A small multi-label image tagger, trained from scratch.
Training: 6800 steps, batches of 256.
Rows from block 4 of a small multi-label image tagger, named by matrix and row number. Rows with one number belong to one channel. Each number is 128 + 32 x the weight over its row's rms, rounded and kept within 0 to 255. All counts start at 0.
After each channel's rows are labels from the 100 images, of 14848, where the channel reaches its highest value: "responds to" is what is common among them; "lies over" is the class under the peak. Only what is clearly more common there than usual is listed. The data: pictures of board games with random positions, seen at a slant.
# p10: first pointwise conv (model.blocks.4.p1.0.weight, 120x120x1x1), inputs 0-119
# p20: second pointwise conv (model.blocks.4.p2.0.weight, 120x120x1x1, transposed), outputs 0-119

p10.1 [122 134 130  80 129 103  83  86 139 129 170 148 112  81 157 209  96 112  80 160 131  89 119 102 105  73 129  96 140 119 109  91 106 137  42  97 123 127 175 124 164 123  75 209  83 162 159 126  93 160 105 104 128 120 138 119 130 133  87  97 135 149 124 126  86 139  84 154 139 108 120  45 127  80 134 119 118 153  75 178 123 110 141 133 110 132 147 120 103 125  77 163 142 126 123 178 139 135 181 105 193 147 130 178 157  88 106 122 146 152 144  88 148 132 110 206 175 171  97 100]
p20.1 [143 113 131 187 112 186 106  92 141 143 161 143 137 177 139 155  84 177 161  57 144 131 142  96 128 174 108 224 106 141 147 170 172 100 110 114 102  88  89 106 118 132 172 138  96 150 140  92 125 128 152 115 111 177 160 116 136  51 137 169 186 144 104 183 118 111 113 140 153 131  71  89 136  89 115  75  83 160 180 152  91 108 150 104 145 161 144 154 143  80 171 104 139  85 205 167 105  83 114 105 163 139 131 134 169  98 131  93 172 155 122 118 132 126 106 102 139 111 110 114]
responds to: discs in an upright rack
lies over: board

p10.91 [ 66 150 111 132 177 159 137 109 123 130 156 173 105 153 133 149 101  85 105  91 132 110 100 172 113 171  80 121  75  76 111 142 123 160 124 111 119  99 131 170 167 117  72 145 152 218 127 192 128 128  98 163 172 169 104 162 126 137  87 124 116 136 149 102 127 161  58 115 128 165 157 112 152 138  77  82 134 134 129 131 121 162 109  86  87 156 108 179 138 178 133  90 145 101 144 113 131 112 216 132 139 101 201 124 118 131  93  79 138 128 195 161 132 152 162 151 129 105 155  68]
p20.91 [ 79  90 138  91 175  67 153 131 158 108 130  96 177 120  92 191 125 158 133 150 132 115 165 196  69  82 150 179 122 137  99 172 115 116 101  98 142 150 107 162 118 132 124 185 138 133 198 107  98  99 124 122 182 125 145 119 142 102 135  88 162 184 155 138 164 121 103 144 145 119  93 168 110 104 138  80 161 139 103 128 131 208 104 118 147 127 166 125 110 153 198 116 142 158 105  93  82 111 145  96 145 147 173 102  87 147 196  76 141 111 109 104 146 108 164 199 132  97 165 146]
responds to: discs on a green board
lies over: piece of the second side

p10.73 [113 126  97 207 179 103 139 100 106  58 113  90 143 107 164 117 126 209 148 158  68 155 129 103 133  87  78 121 121 127 130  78 136 119 112 163 141 108 120 120  73 120 130 136 106 107 169 148 198 178 165 132 123 129 179  92 139 112 149 201 111 107 122  75 119 193  81 133 103 162 115 116 125 107 170 158 160 133 130  85 156  91 132 122  80  67 100 112 191 123 109 143  92 185 145 131 125 121 136 105 115  97 114 112 136 114 134  58 134  81 136 123 140 198 175 126 107 111 118 104]
p20.73 [135 127 136 173 133 110 134 126  90 162 196 115 144 112 111  82 107  89 156 165 160 136 142 126 128 137 171 184 189 109  72 112 120 130 154 105  73 123 134 102 151  89 111 159 106 142 146 130  77 102 161 115 111 113  60  69  98  99 136 126 131 111 105 135 195 101 167 153 125 206 143  82  97 126  90 124 165 139 145 150 111 155 128 138 142 105 151 168  98 109 130 140 208 114 123 119 151 152 146 130 159 154  60 155 107 137 171 144 171  85  83 167 182  72  87 106 111 164 204  96]
responds to: digit grid
lies over: board

p10.100 [ 82 129 154 102 159  75 112 182 114 138 102 145 106 174 115 159  87 153 219 128 110 112 156 152 131 181 143 138 146 148 127  95 173 132  98  90 143  82 138 126 116 111  39 117 211  73 156 115 127 134 133 124 179 101 121 125 175  85 174 140 118 121 202 137  94 126 103 111 244 126 192 119 111 123 120 131 109 164 136  95 102  90 130  96 140 142 169 123  73 121 122 104 171 119 125  78 113 121  89 136 178 137  98 145 121 134 106 141 137 139 149 161 149 135 115 111  96 135 148  88]
p20.100 [109 126 101 136 197 102 148  72 171 137  87  65 166  97 152 139 108 143 135  80  97 104 199 235  84 178 112 111 112 111 123 178 119 119 160 147 139 192 103 147 124 164 118 174 136  83 142  95 120 142 155  83 100 116  76 111 117 133 100 159  99 170 111 117 159 114  83 130 159  92 104  86 115 107 108 107 149  75 124 125 130 149  63 160 113 133  89 183 152  97 138 113 108 161 139 123  63 149 154 112 117 116 112 106 147 108 107 180 111 141 111 164 136  65 162 105 135 128 112 179]
responds to: discs in an upright rack
lies over: board

p10.117 [103 167 187 160  86 115 189 193 132 154 139 132 134 134  91 128 145 123 165 122 124 134 137 149  98 152 113 155 170 184 153 135 110  96 143 154 137 139 175 125 169  90 136 185 123 192 128 122 129 115 134 110 172 138  57 123 119 178 113 160 148 131  78 172 111 153  89 139 141 138  26 168 162 153 156 125 138 155 110 147 156 131 126 234 173 146 112 100 194  62 106 152 144 170 155 132 157 109 120  88 125 174 156 100 138 127 119 138 122 137 131 164 126 102 137 179  98 113 177 113]
p20.117 [145 136 143 110 125 133 148 104 156 191 156  72  51 150 157 134 141 141  88 139 142 157 102 102 169  68 140 100 111 197 140 146 118 147 114 124 141 136 126 162 172 147 149 153 117 106 113 109 163 114 136 119 118 108 126 133 107 137 129 132  68  93  87 158 171 130  91 162  95 170  82 139  97  95  90 151 116 130 127 135 132 120 157 163 159  75 187 133 182 164 105 137 100 102  87 167 122  91 148  97  83 145  81 147  95 127 121  89  63 117 102  28 136 121  87 175  38 135 162 160]
responds to: discs on a green board
lies over: piece of the first side

p10.29 [113  70 107 113  87 159 101 125 136 125 123 120 126 155 148 110  96 127 115 150 142 142 108 116  86  95  81 113 130 181 141 102 118 203 158 108 104  68 129  93 165 171 155 138 137 122 178 127  93 105 125 151  73  94 152  84 125 108 168 126 118  45  76 185 130 135 100  77  65 122 182 189 133 163 149 129 164 116 123 126 110 131  92 197 131 153 155 124 112  60 115 113  73 122 119 154 143  65 153 138 162 114 111 108  81 118 116 175 166  94 114  96 105 169  93 167 188 112 134 152]
p20.29 [121 173 163 150 148 112 174 135 121 100 122 163 172 137  91 125 111 165 146 153 107  97 121 123 117 122 109 120 118  71 136 161 131 135 146  61 142 108 135 140 105 137 181 105  62 175 158 175 194 154 138  93  95 147 169 158 144 136  81 122  73 159 135 202  64 163  87 149 136 174 140  95 151  77 157 139  94 148 110 130  78 168 148 113 150 151 168  97  92  81 136 167  87  62 168 138 161 105  90  98 111 126  79 146 148  94 149  63 123  51 129 117 129 135 153 105 100 150 138 126]
responds to: draughts
lies over: board

p10.38 [198 116 171 101 101 144 163 137 146  71 124  89 104 137  83 151 148 177 142 173 158 129 159  42  99  72 181 127 150 108 118 198 141 143 153 153 143 151 137 140 124  56 144 132 168 121 112 184 167 133 114 193 175 137 134 133 175  91 136 177 170 159 119 138 108 124 122 122 121 173 103 158 131 171 125 115 209 153 132 174 104 136  92 113 107 122 127 106 187 118 158 139  81 147 108 176 125 190 204 140 157 161 117 158 108 118 114 138 106 140 160 124 141 124 141 106 137 168  95 128]
p20.38 [140 149  97 101 121  94 120 145 149 155 107 147 119 138 144  62  89  88 104 173 153 150 140  74 151 142 143 147 114 123 115 129 173 197 208 132  73  96 172  97 106 154 177 138 135 142 112 179 102 130 117 132 146 131 141 173 121 115 158 193 113 133 151 150 136  80  90 127 163 183 117  79 120 134 121 204 125 123 124 144 201 130 128 193 145 128 103  95  64 148 108 104 104 120 187  85 116  70 160 130 104  75 159 119 149 147  90 160 127 176 110 160 134  93 132 176 135 103 186 109]
responds to: nearly full; discs in an upright rack
lies over: board

p10.88 [144 200 134 127 128 187 125 184 132 132  79 127  86 161 139 105 131 112 196  78 105 144 104 163 143 167  93 170 168 157 142 152 190 105 111 144 170 133 163 149 140 130 108 193 100 146 167 141 104 126 134 158 155 147 127  98 144 155  99 117 180 108 166 175 135 186 146 173 122 141 178 157 157 176 148 148 101 165 165 182 124 119  95 148 148 123 118 118 134 184 158 171  94 130  81 129 129 113 115 126  58 171  93 130 117 120 125 192 200 110 132 143 171  76 142  94  98 151 153  94]
p20.88 [151  85 102 168  74 142 104 117  99 115 144 148 112 108 147  95 139 125 139  78 158 127 177 109 163 152  95 153 133 117  96 150 147 176 118  92 136 160  85 154  97 154 132 158 146 146 137 145  95 141 197 171  92 171 161 160  60 100 143  98 103  70 177 162 127 119  91 125 152 151 186 152 114 147 142 174 115 139 173 108 116 136 150 161 156 161 103  92  91 104 175 158 131 135 179 140 156 144 134 155 192 160 203 183 131 211 167 158 187 107 115 126 132 123 120  77 139  77 121 151]
responds to: nearly full; discs in an upright rack; discs on a green board
lies over: board

p10.103 [165 106 123 119 157 125  86 154 107 137 110  75  46  62 169 113 106 169 142 157 180  64 137 208 121 134 126 184 106 153 124  94  91 133  99 117 133 186  79 112 112 174  88 117 100 106 176 135 141 133  98 116 134 173 102 125 143 119 101 155 130 144 127 165 144  92 158 136 115 124  40 158 111 101 119 133 131  94 161 203 159 163 105 137 101 114 195 115 177 111 148  81 119 122  99 131 107 119  90 115 122  80 125  73 159 115 161 117 133  98 100 107 155 147 187 161 158  83 145 121]
p20.103 [108 130 107 156  88  93 193 168 142 170 105 121 120 105 127 156 145  84 132  98 148 128 135 141 129  95  87 141 108 123 136 132 133 120 126  88  62 118 181 103  83 105  48 115  97  90  97  63 104 177 117  95 160 129 145  91 138 167  90 124  88  55 137  68 133  78 122 134  97 154 157 120 152  71 103  75 137 108 104 123  71 146 153 117 153 191 135 139 141 119 186  88 148 119 145  75 142 137 114 112 115 141 159 126 158 145 105 120 167 233 154 140 129 161 129 155 185 139 143 158]
responds to: discs on a green board
lies over: board

p10.112 [174  70  90 101 126 116 124 132 136 111 120 131 133  87 163 186 176 154 102 117 196 101 102  91  90 161 187 115  88 145 156 115 126 139 153 115 170  99 144 147 151 160 110 147 103  89 103 121 119 157 119  81 103 152 106  71  98 174 186 128 119 105  47 115 171  82  99 146 106 128 158 164 133 184 108 138 148  84 105 129 140  65 127  93 150 132  87  83 118 157 120 115 108 117 125 167 122 128 104 114 175  76 184  72 133 108 106 101 119 104  68 112 141 170 122  88  90  89  76  78]
p20.112 [140 156  81 116  94 138 107 129 141  75 117 151 141 109 121 135 142  63 104  69 139 127 131 140 153 137 104  81  54 167  93 157 159 195 138 133 105 127 114 123 103 137  57 175 139  82 163 195  79 168 101  82 152  94 156 117 144 162 142  97 111 117 124 173 102 167  96  90  77 174  53 123 134 129 115 159 143 115  86 102  93  74 107 140 146 140 132  86 148 130 109 114 151 116 182  89 124 161 175 102 177 108 105  97  82 119  64 125 201 123 169 139 134 129 124 150 102 105 128 144]
responds to: discs in an upright rack
lies over: board

p10.106 [120 117  77 130 118 103 146 119  68 139  96 137 153 100 124  98 138 104 165 122 138 142 130 130  92 101 188  96 215 103 171  89 150 103  47  68  46 165  86 129 103 134 105 199 150 155 166 132 160 106 133  94  86 149 123 109  94 116 105 103  83  81  79  62 135 117 109 170  85 155  83 118 113 104 108 110 161 161 123 166 169  96 161  94 158 136 126 137 107 123 131 121 163 128 155 179 138 138 109 114  88 140 145 154 119 150 167 135 176  91 215 104 138 102 123 132 139 125 138 159]
p20.106 [123 151 189 181 138 202 196 133 131 118 179 104 116 120 128 121 142 138 218 110 154 138 123 122 139  91  66 161 125 102 106 123 171  86 124 154 124 103 176  93 154 120 130 109 159 160 125 151  99 117 148 155 158 163 152  83 120 129 127 117 103 149 150 110 149 144 100 142 168 140 112 139 142 102  95 120 145 134 129  98 151 118 149 104 130 194 169 131 123 118 136 102 167 143 118 225 177 144 169 172 118  77 169 146 133 194 113 151 158 114 155 163 127  49 107 106 143  52  61 146]
responds to: nearly full; discs on a green board
lies over: board

p10.114 [114  89 162 188 139  99 125 122 127 131 150  87 194 143 159 131 207 158 135 118 192 150  93 143 124 140  56  97 137 119 114 130  76  46 141 120 175 158 162  89 145 140 145 105 137 138 128 131 117 123 107 136  95 130 133 106 156 187  92 140  97 141 147 107 118 107 103 133  81 120 161 103 174 110  93 129 120  81 122  96 144 113 144  90  66 121 155 108  97 124 147  90  88  90 101 140 107 116 105  70 108 130 110  76 205 138 102 101 114 144 114  60  77 107 130 130  92 115 123 227]
p20.114 [144 129 152 167 142  74 139 137 124 131 178 152 120 137 165  75 173 102 141 203 131  82 142 165 111 130 131 141 149  60 137 122  94 141 123 101 120  97 127  88  96  97 119 130  86 159 120 144 146  90 111  46 104 122 107  89 201 110  98 164 136 137 139 114 133 138 111 140 136  71 189 118  98 117 161 101 143 129 102  89 117 116 111 129 151 166 174 130  87 118  89  86  73 129 107 212 166  72 125 170 146 126 159 118 207 184 142 156 133 189 115 155 157 110 127 156 118 172 155 170]
responds to: nearly empty; noughts and crosses
lies over: board

p10.61 [148 161 156 103 118  77 115  78 140 220 169 133  98 106  94 138 146 115 146 129 157  91 128 134 116 124  71 108 135 201 132 100 143 107 235 113 120  63 118  92 135  97 106 161 164 180 129 147 109 111  97 163 130 148 117 193 114 124 162 108 181 157 116 121 112  92 105 169 119 157 137 117 133 157  93 100 152 117 139 165 174 131 191 131  91 129  96 129 139 106 160 228 115 121 105  94 183 138  85 126 119 148 128 133 139  81 101 137  86 132  87 109 111 122 108 187  93 143 146 129]
p20.61 [113 128 139 170 149  81 132 108 131 154 133 124 118 124 138 180 111 154 139 144 112  65 121 123  92 176 115 129 177 114 105 149 144 167  77 161 109 116  96 108  65 125 114 139 161 104 115 153 110 139 160 132  83 158 143 116 161 112  98 178 128 100 172  75 139  79 135  61 151 154 144 151 167 148 208 163  96 147  78 119 158 146 137  96 130 208  82 121 142 168 184 153 175 110 165  97 123 131  68 112 148 187  88 104 144 111 144 168 166  96 138 132 132 154  77  61 106  60 131 139]
responds to: stones on a line grid
lies over: piece of the first side

p10.40 [186 149  43  96 108 154 165 157 162 135 146 178 158 156  91 124 143 174 119 147  81 146 142 114 145 173 145 139  80 190 133 102 139 136 136  79 103  88 163 125 108 174 165 129  55 112  98 124  81 143 156 118  98 135 147  52 104 131 141 182  67 124  99 108 163 125 139 124 138 170 142 156 135 139 120 124 100  55 163 183 135 136 106 156 124 116 163 143 102 110 121 115  72  73 152 103 143 136 160 169 138 151 116  96 142  81 182 183 118  74 149 103 115 104 176 135  90 128 107  95]
p20.40 [134 160 218 112 132 198 133 113 161 158 126 139 161  84 119 163 171 150 121 154 201  93 150 118 113 119  97 110 200  88 123  77 159  86 145 159 135 123 167 155  79 133 102 124 144 133 171  93 121  97  96  82 101 113 150 160 132 173  97 106 121 118 124 146  96 167 151 132 117 120  96 160  20 137  98 127 143 155 164 128  88 157 169 136 119 101 115 157 179 196 132 102 113  95 148 168  76 124 188 100 159 129 137 139 146 155 172 134 166 133 129 154 166 141 146 147 190 119 138 142]
responds to: discs on a green board
lies over: board

p10.14 [168 107 181 183 126  92 113 118 142 185 118  75 154  95 146 153 115  91 119 169 123 125 117 101 129  87 121  80 126 155 111  77 151 105  82 109  95 128 105  84 160 106 158 135  96  80 117 117 151  97 140 136 128 101 148 107 136 118 132 186 126 106  90 126 188 130  89 126 137 238 117 119 109 130  95 117 110 135 144 119  96  90  92 172 124 113 129 150 148 168 139 115 148 113 115 160 138  87 173 195 112  43 216  74 122 120 100  82 154 115 164 145 105  96 117 107 175  90 145  78]
p20.14 [170 137 151 130 126 115 138 128 150 151  42 115  57 120  86 118  89  96 170 165  75 144  95 144 143 120 133 132 163 145 200  93 148 113 135 121 166 111 153 134 154 106 110 129 179 120  98 174 134 183 197 145 139  88 128 114 153 118 129 134  93  98  94 110 145  91 175 128 162 120 121 163 128 194 115 141  56  87 137 179 156 137 152  62 154 164 133 176 149  95 114 147 129  97 128 106 131 216 180  68 144  96 108 160 136 109 146 113 131 118 102 140 115  97 128 143 136 205 114  90]
responds to: digit grid
lies over: board

p10.12 [135 108 108 109 135  91 119 170  98 124 110  61  99 156 169  92  99 104 134 133 130 104 126 127 196 138 133 127 137  93 114 161 191 144 153  57  89 166 129 131 143 106  85 140 152 123 175 147 132 168 183 152 164 116 140 171 138 172 129 133 100 114 128 114 117  85 140  81 128 100 135  81 181 133 212 191  91 120 107 136  86  86 150 185 145 121  80 140 183 109 108  95 152 150 181  97 113 201 128 131 141 163 155 137 127 164 131 120 122  74 157 104  96 178  70 170 166 156 103 108]
p20.12 [130 167 108 140 142 143 142 125 134 167 133  97 123 134 169 123 108 188  39 158 111 134  92 171 138 122 150 107 140  68  85 147 141  76 150 154 159  84  87 128 165 123 195  94  75  64 124 140 119 122  96 101 109 162 123 101 134 116 101 131 108 100 106 172 111 134  68 145 124 140 164 130  76 105  98 171 177 190  91 125 125 126 145  85  85 115 191 118 124 155 132 166 135 141 117 173  97 104 143 149 101 166 143 154 165 149 100 108 142 193 141 128 121 152 118  19 136  93 151 168]
responds to: digit grid
lies over: board

p10.108 [130 151 113 132  82 184 150 100 143 103  98 137 106 100 123 131 146  79 163 131 255  87 108 125 108 153 154 124 167 167 144 135 138 101  63 167 124  69 115 175 114 131 118 121  91  91 176  96  98 109 155 147 132 184 130 143 171 145 123 105 164  68 124  95 122 153  91 152  97 131 158 159 102 125 144 167 143 132  93 151 149  98 131 127 101 141 144 188 164  99 132 126 105  68 118  67 151 148 178 119 132 168 118 106 125  94  78  69 123 100 151  98 153 105 113 116  77 168 108 144]
p20.108 [ 67 138 167  58  74 108  96 151 104 131 163 146 180 128 112  88 102 178 132 119  84 165 131 146 147 104 195  89  74  88 143 116 142 155 150 104 115 129 104  61 177 129 161  98 154 157 134  69 130 135 133 149 167 111 122 155 186 137 118 155 129 118  66 196 153 125 142 154 115 114 135  78 131  75 142 142 161 111  70 109 135 107  72 180 109 134 131 144 126 117 126 146 125 131 158 136 165 206  88 107 121 166 102 174 107 148 188 109 103 140 175 161 142 146 148 165 149 123 140 184]
responds to: stones on a line grid
lies over: board

p10.45 [ 88 110 131  93 149 112 121 133 249 114 137 179 177 179  80 147 127 169 162 136  88 128 164 123  96 125 128 141 147 171 161 111  49 138 141 110 100 105 132 149 123 115 162 124  65 176 183  99 123 131 133  70 119 122 181 151 123 173  77 144 126  90  84 117 120 128 109 158  91 138 127 127 185 169 173  45 121 160 181 105 107 155 157 117 153  95 137 165 135 142 104 155  93 130 140 168  97 127 109 136 173 144 130 125  81 126 108 131 106 106 133 135 119 130 137 109 124 111  35 139]
p20.45 [ 89 116 186 173 107 134 127 153 129 162 105 136 141 101 157 178  81 147 106 163 149 132 108 137 149 134 111 105  96 119 104 136  60 137 163 225 160 100  94 136  93 142 168 128  68 167 147 110 137 143 126 158 154  73 145 165 130 124 170  69 110  70 102 161 140 113 178 129 203 130 136 174  81 146 139 118 128 184 119 131 117 141 156 179 198 109 119 136 164 167 113 162 161 151 132 125  82 156 112  95 205 155  90 126  99 166 136 143 128 109  79 178 135  98 127 130  97 166 135 154]
responds to: stones on a line grid
lies over: piece of the first side

p10.55 [154  98 103 100  96 157 179 138 152 120 133 166 100  89 113 144 152 105 140 129 153  85 118 130  96 169  65 140 154  99 216 161 117 135 152 105 155 119 107 134 130 148 132 101 136 179 160 135  65  97 118 141 122  96 121  87 106 145 114 114 161 141  69 127 152 157 176 101 113 103 157 130 168  63 175 140 158 171 130 120 122  15 131 140 151 116 111  60  83 148 176 109  76 142 153 179 115 132 158 105 129  82 186 168 140 142  87  80 116  64  97 107 112 115 117 113 103 129 101 150]
p20.55 [152 157 105 114  97 110 143 167 144 124 140  58 134 186 171 136 183 104 126 103 130 139 116  82  53 111 126 180 159 105 120 104 156 107 100  93 134 139 161 164 151 148 122  88 108  87 160 151 129  78 175 157 111 120 124 114 138 136 128  86 137 118 139 117 145 113 125 155 126  45 146  65 166  75  53  86 153  57 125  71 139  97 127 156 147 110  91 124 122 117 180 141  90 146 116  89  94  88 117 105 157 141 120  69  92 118 102 152 142  88 149 168  99 124 117 170 129  35 136 142]
responds to: nearly full; discs in an upright rack; digit grid
lies over: piece of the second side

p10.105 [134  67  97 115 115 169 113  39 110 128 136 116 150 112 113 164  96 113 132 102 157 105 195 123  99 136 150  73  61 137 143  86 167 130 141  99 107 124 148 103 135 158 143 105 121 104 191 168  83 131 120  65 104 180 142  85 170  75  93 143 134 116 168 118 106 120 118 107 177 138 163 102 109 117 113 129 147 104 188 156 126 138 136 165 126 171 185 123 166  89 109  79 179 166 112 101 103 106 162 160 145 152  99 146 119 156 170 121 121 128 117 205 158 170 102  69 136 192 136  89]
p20.105 [ 93 129 178 165 122 111 104 116 151 181  89 145 129  96 113 161  94 127  90 111 120 107 145 150 139 104 150  63 133 158 110 155 197  86 136 184 127 168 146 115  96 133 198 121 136 125 118 111 166 156 132 104  99 189  95 198 177  88 124 148 131  65 175 141 110 163 114  90 159 151 153  88 103 145 158 101 150  68 160  82 128 158  90  65 132 149 114  99  71 135 125 119 106 148 141  94  82 161 141  87 125 108 190 192 129 108 150 102 149 143 103 119 137 111 177  82 174 138 111 165]
responds to: draughts
lies over: board

p10.52 [152  61  94 116 132 173  91 148  80 117 104 114  92 110  57 119 173 188 141 125 143 132 122  82 106 104 124 144 116 135 120  99 169 137 131  51 110 124 164 153 105 168 108 108  81  64 118 158 119 122 105 139 109  39 193 105 124 140 139 150 111 180 126 147 145 133  88 162 135  92 190 141 118 165 119 124 175 116 129 120 101 122 140 196 160 125 139 128 126  93 108 132 104  85 160  79 137 115 125 119 174 148 123 121 166  87  93 180 158 126 152 118 141 217  93 145  97 118 164  66]
p20.52 [131  77 104 120 122  79 157 122 147 115 136 104 101 124 182 108  95  91 101  87  87 162 167 201 113 154  87 116  99  88  89 191 163 140 131 197 158 143 118 151 123  98 142 144 154 138  91 173 158 154 176 128 126  84  71  86 128 109 123 158 165  88 172 109 158  94  93 103 125 151 135 121 199 102 117  79 149 158 141 142 249 135  85 150 139 122 110 133 139 120 115 111 147 113 132 136 148 122 103 166 107 147  92 140 169 140  79 140 159 175 151  93 108  99  88 111 130  95 184 108]
responds to: stones on a line grid
lies over: board

p10.75 [106 107 138 133 113 124  72 101 141 174 122 145 103  86 213 187 117 105 102 154  60 153  99 115 132 102  86  62 137  72 167 120 117 111 127 126 135 163  80 119  69  97 101 157 137 123 162 151 138 111  99 156  96 170 197 179 116 125 130 151  84  90 115 209 119 168 124 152 112  65 143  92 166 134 109 113 158 118 116 160  96  76 118 129 126  77  86 124 125 143 106 161 108 128 149  90 154  64 137 140 161 140 124  61 103 190  85 125 116 150  73 145 126 109 115 130 142 143 130 157]
p20.75 [164 121 177 129 187 110 183 137 105 175 135 109  59 124 128 121 103 130 146 100 166 208 128 162 143  99 157  99 145 180  98 134 149 164 136 150 165  93 146 189 157 125  76 127  76 174 148 175 157 138 150 155 175 125 142 140 114 134  70  90 141 134 129  85 103 124 106 118 113  82 107  93 133 104 166 121  73 137 159 127 184  95 161 123 117 193 107 135 121 156 124 195 150 109 109 118  93  81  67  94  77 103 149 148 149 170 138 185 123 129 171 156 147 102  91 104  80 119 161 136]
responds to: discs in an upright rack
lies over: board

p10.32 [120 116 168 135 157 125  91 148 143 160 120 205 130 139  84 102  94 138 118 176 159  89 100 110 105  82 138 121 170  82  96  82 172  96 181 187 181 183 114 159 108 172 125 177 110 160 140 129 126 133  91 134 154 117 108 147 110 119  99 108 168 150 130 195 138 156  79 156 147 132 191 113 171 155 173  89 117 230 116 138 127 123  73 126 127  75 144 179 102 152 107 125 169 170 109 139 142  61 101 125 120 165 136 132 173 122 136 146 145 141 152 128 100 140 108 140 102 146 170 185]
p20.32 [142 133 107 123 166  62 150  84 102 100 130 124 116  97 108  84  82 129 143 135  90  62 141 119 125 147 101 126  54 159  83 178 123 114 106 152 157 140 170 103 154  93 116 116 106 122 120 145 163  93  66 128 157 118 157 181 148 129 123 125 131 111 103 132  95 151 134 141 138 137  79 201  93  77 104  31 154 117 146 134 124 104 158 157 118 115  91 169 169  96 164 109 143  62  80 128 161 177 113  48 112 148 112 133  95 119  76 151 177 106  86 152 132  99 144 145 121 113 195 129]
responds to: discs on a green board
lies over: piece of the first side

p10.113 [150 141 117  90 101 187 179 175  61 118  93 155 172  97  66 130 100 121 166 120 158 152 144  53  77 169 130  77 159  96 157 148 130 104  86 116 122 110  78 114 120 153 123 101 127 158 139 131 181 103  72 158 124  63 152 114  89 155 160 163  45 125 108 136  99 166 154 136  72 175 141  80 113 153  98 118 133 147  93  95 123  90  74 107 144 162 137 124 104  99 119 120 114 109  91 149 127 112 138 115 134 137 158  84 138  76  93 141 147 107 179  96  84 147 142 100  93 109  81 161]
p20.113 [ 87  26 136 158 178 167 153 105 119 156 122 138 113 116 112 111 128 134  96 115 171 140 145 156 138  87 122 130 147  87 155 128 104 172 166 127 133 154 115 108  98 125 100 114 101 134 142 141 108 137 120 111 130 172 115 176  66 139 168 136 143  73 136 180 146 149 128 123 135 145  81 201  90 123 138  84 178 116 184 158  79  90 197 131 176 157 165 140 133 138  48  85  88 155 140 153 168  78 184 141 156 122 121 152 113 182 114 125  82  86 107 128 114 191 111 139 151 106  84 162]
responds to: discs in an upright rack
lies over: piece of the second side

p10.96 [131 196 115  97 144 169 103 163 137 121 132 196 123 168 174 113  92 169 141 126  88  79 104 156  95 149 115 161 103 155  92 193 158 134 134 146  75  88 123 180 108 127 124 102 113 162  94 162 118 137 102 156 119 105 141  73 122 138 128 112 108 112 117 146 162 131  85 147 113 102  94 117 146 152 117 110 139 149 102 132 156 173 109 190 100 144 123 117 101 150 121  89 101 145 119 160  91 114 168 122 128  56 176  62 175  82 120 159  88 139 172 182 134 188 143 198 136 101 212  94]
p20.96 [125 211 120 129  99 115 162 132 168 154 146 180 120 153 151 180 162 106 120 158 105 153  99 126 152 161 150 137 157 148 113 170 141 101 110 121 117 196 131 131 116  99 170 119 124 100 151 123 183  95  96 174  91  96 105  75 107 161 156  98  80 172 107 125 176  88 181 132 107 116 220 133 136 118 148 115 176 173 178 158 156 140 186 152 175 130  85 119 139 170 113 153 135 192 112 103 190  99 156 160 100 128 130 152 173 172 150 110 129 156 174 128 168 112 161 127 170 155 166 136]
responds to: discs on a green board
lies over: piece of the second side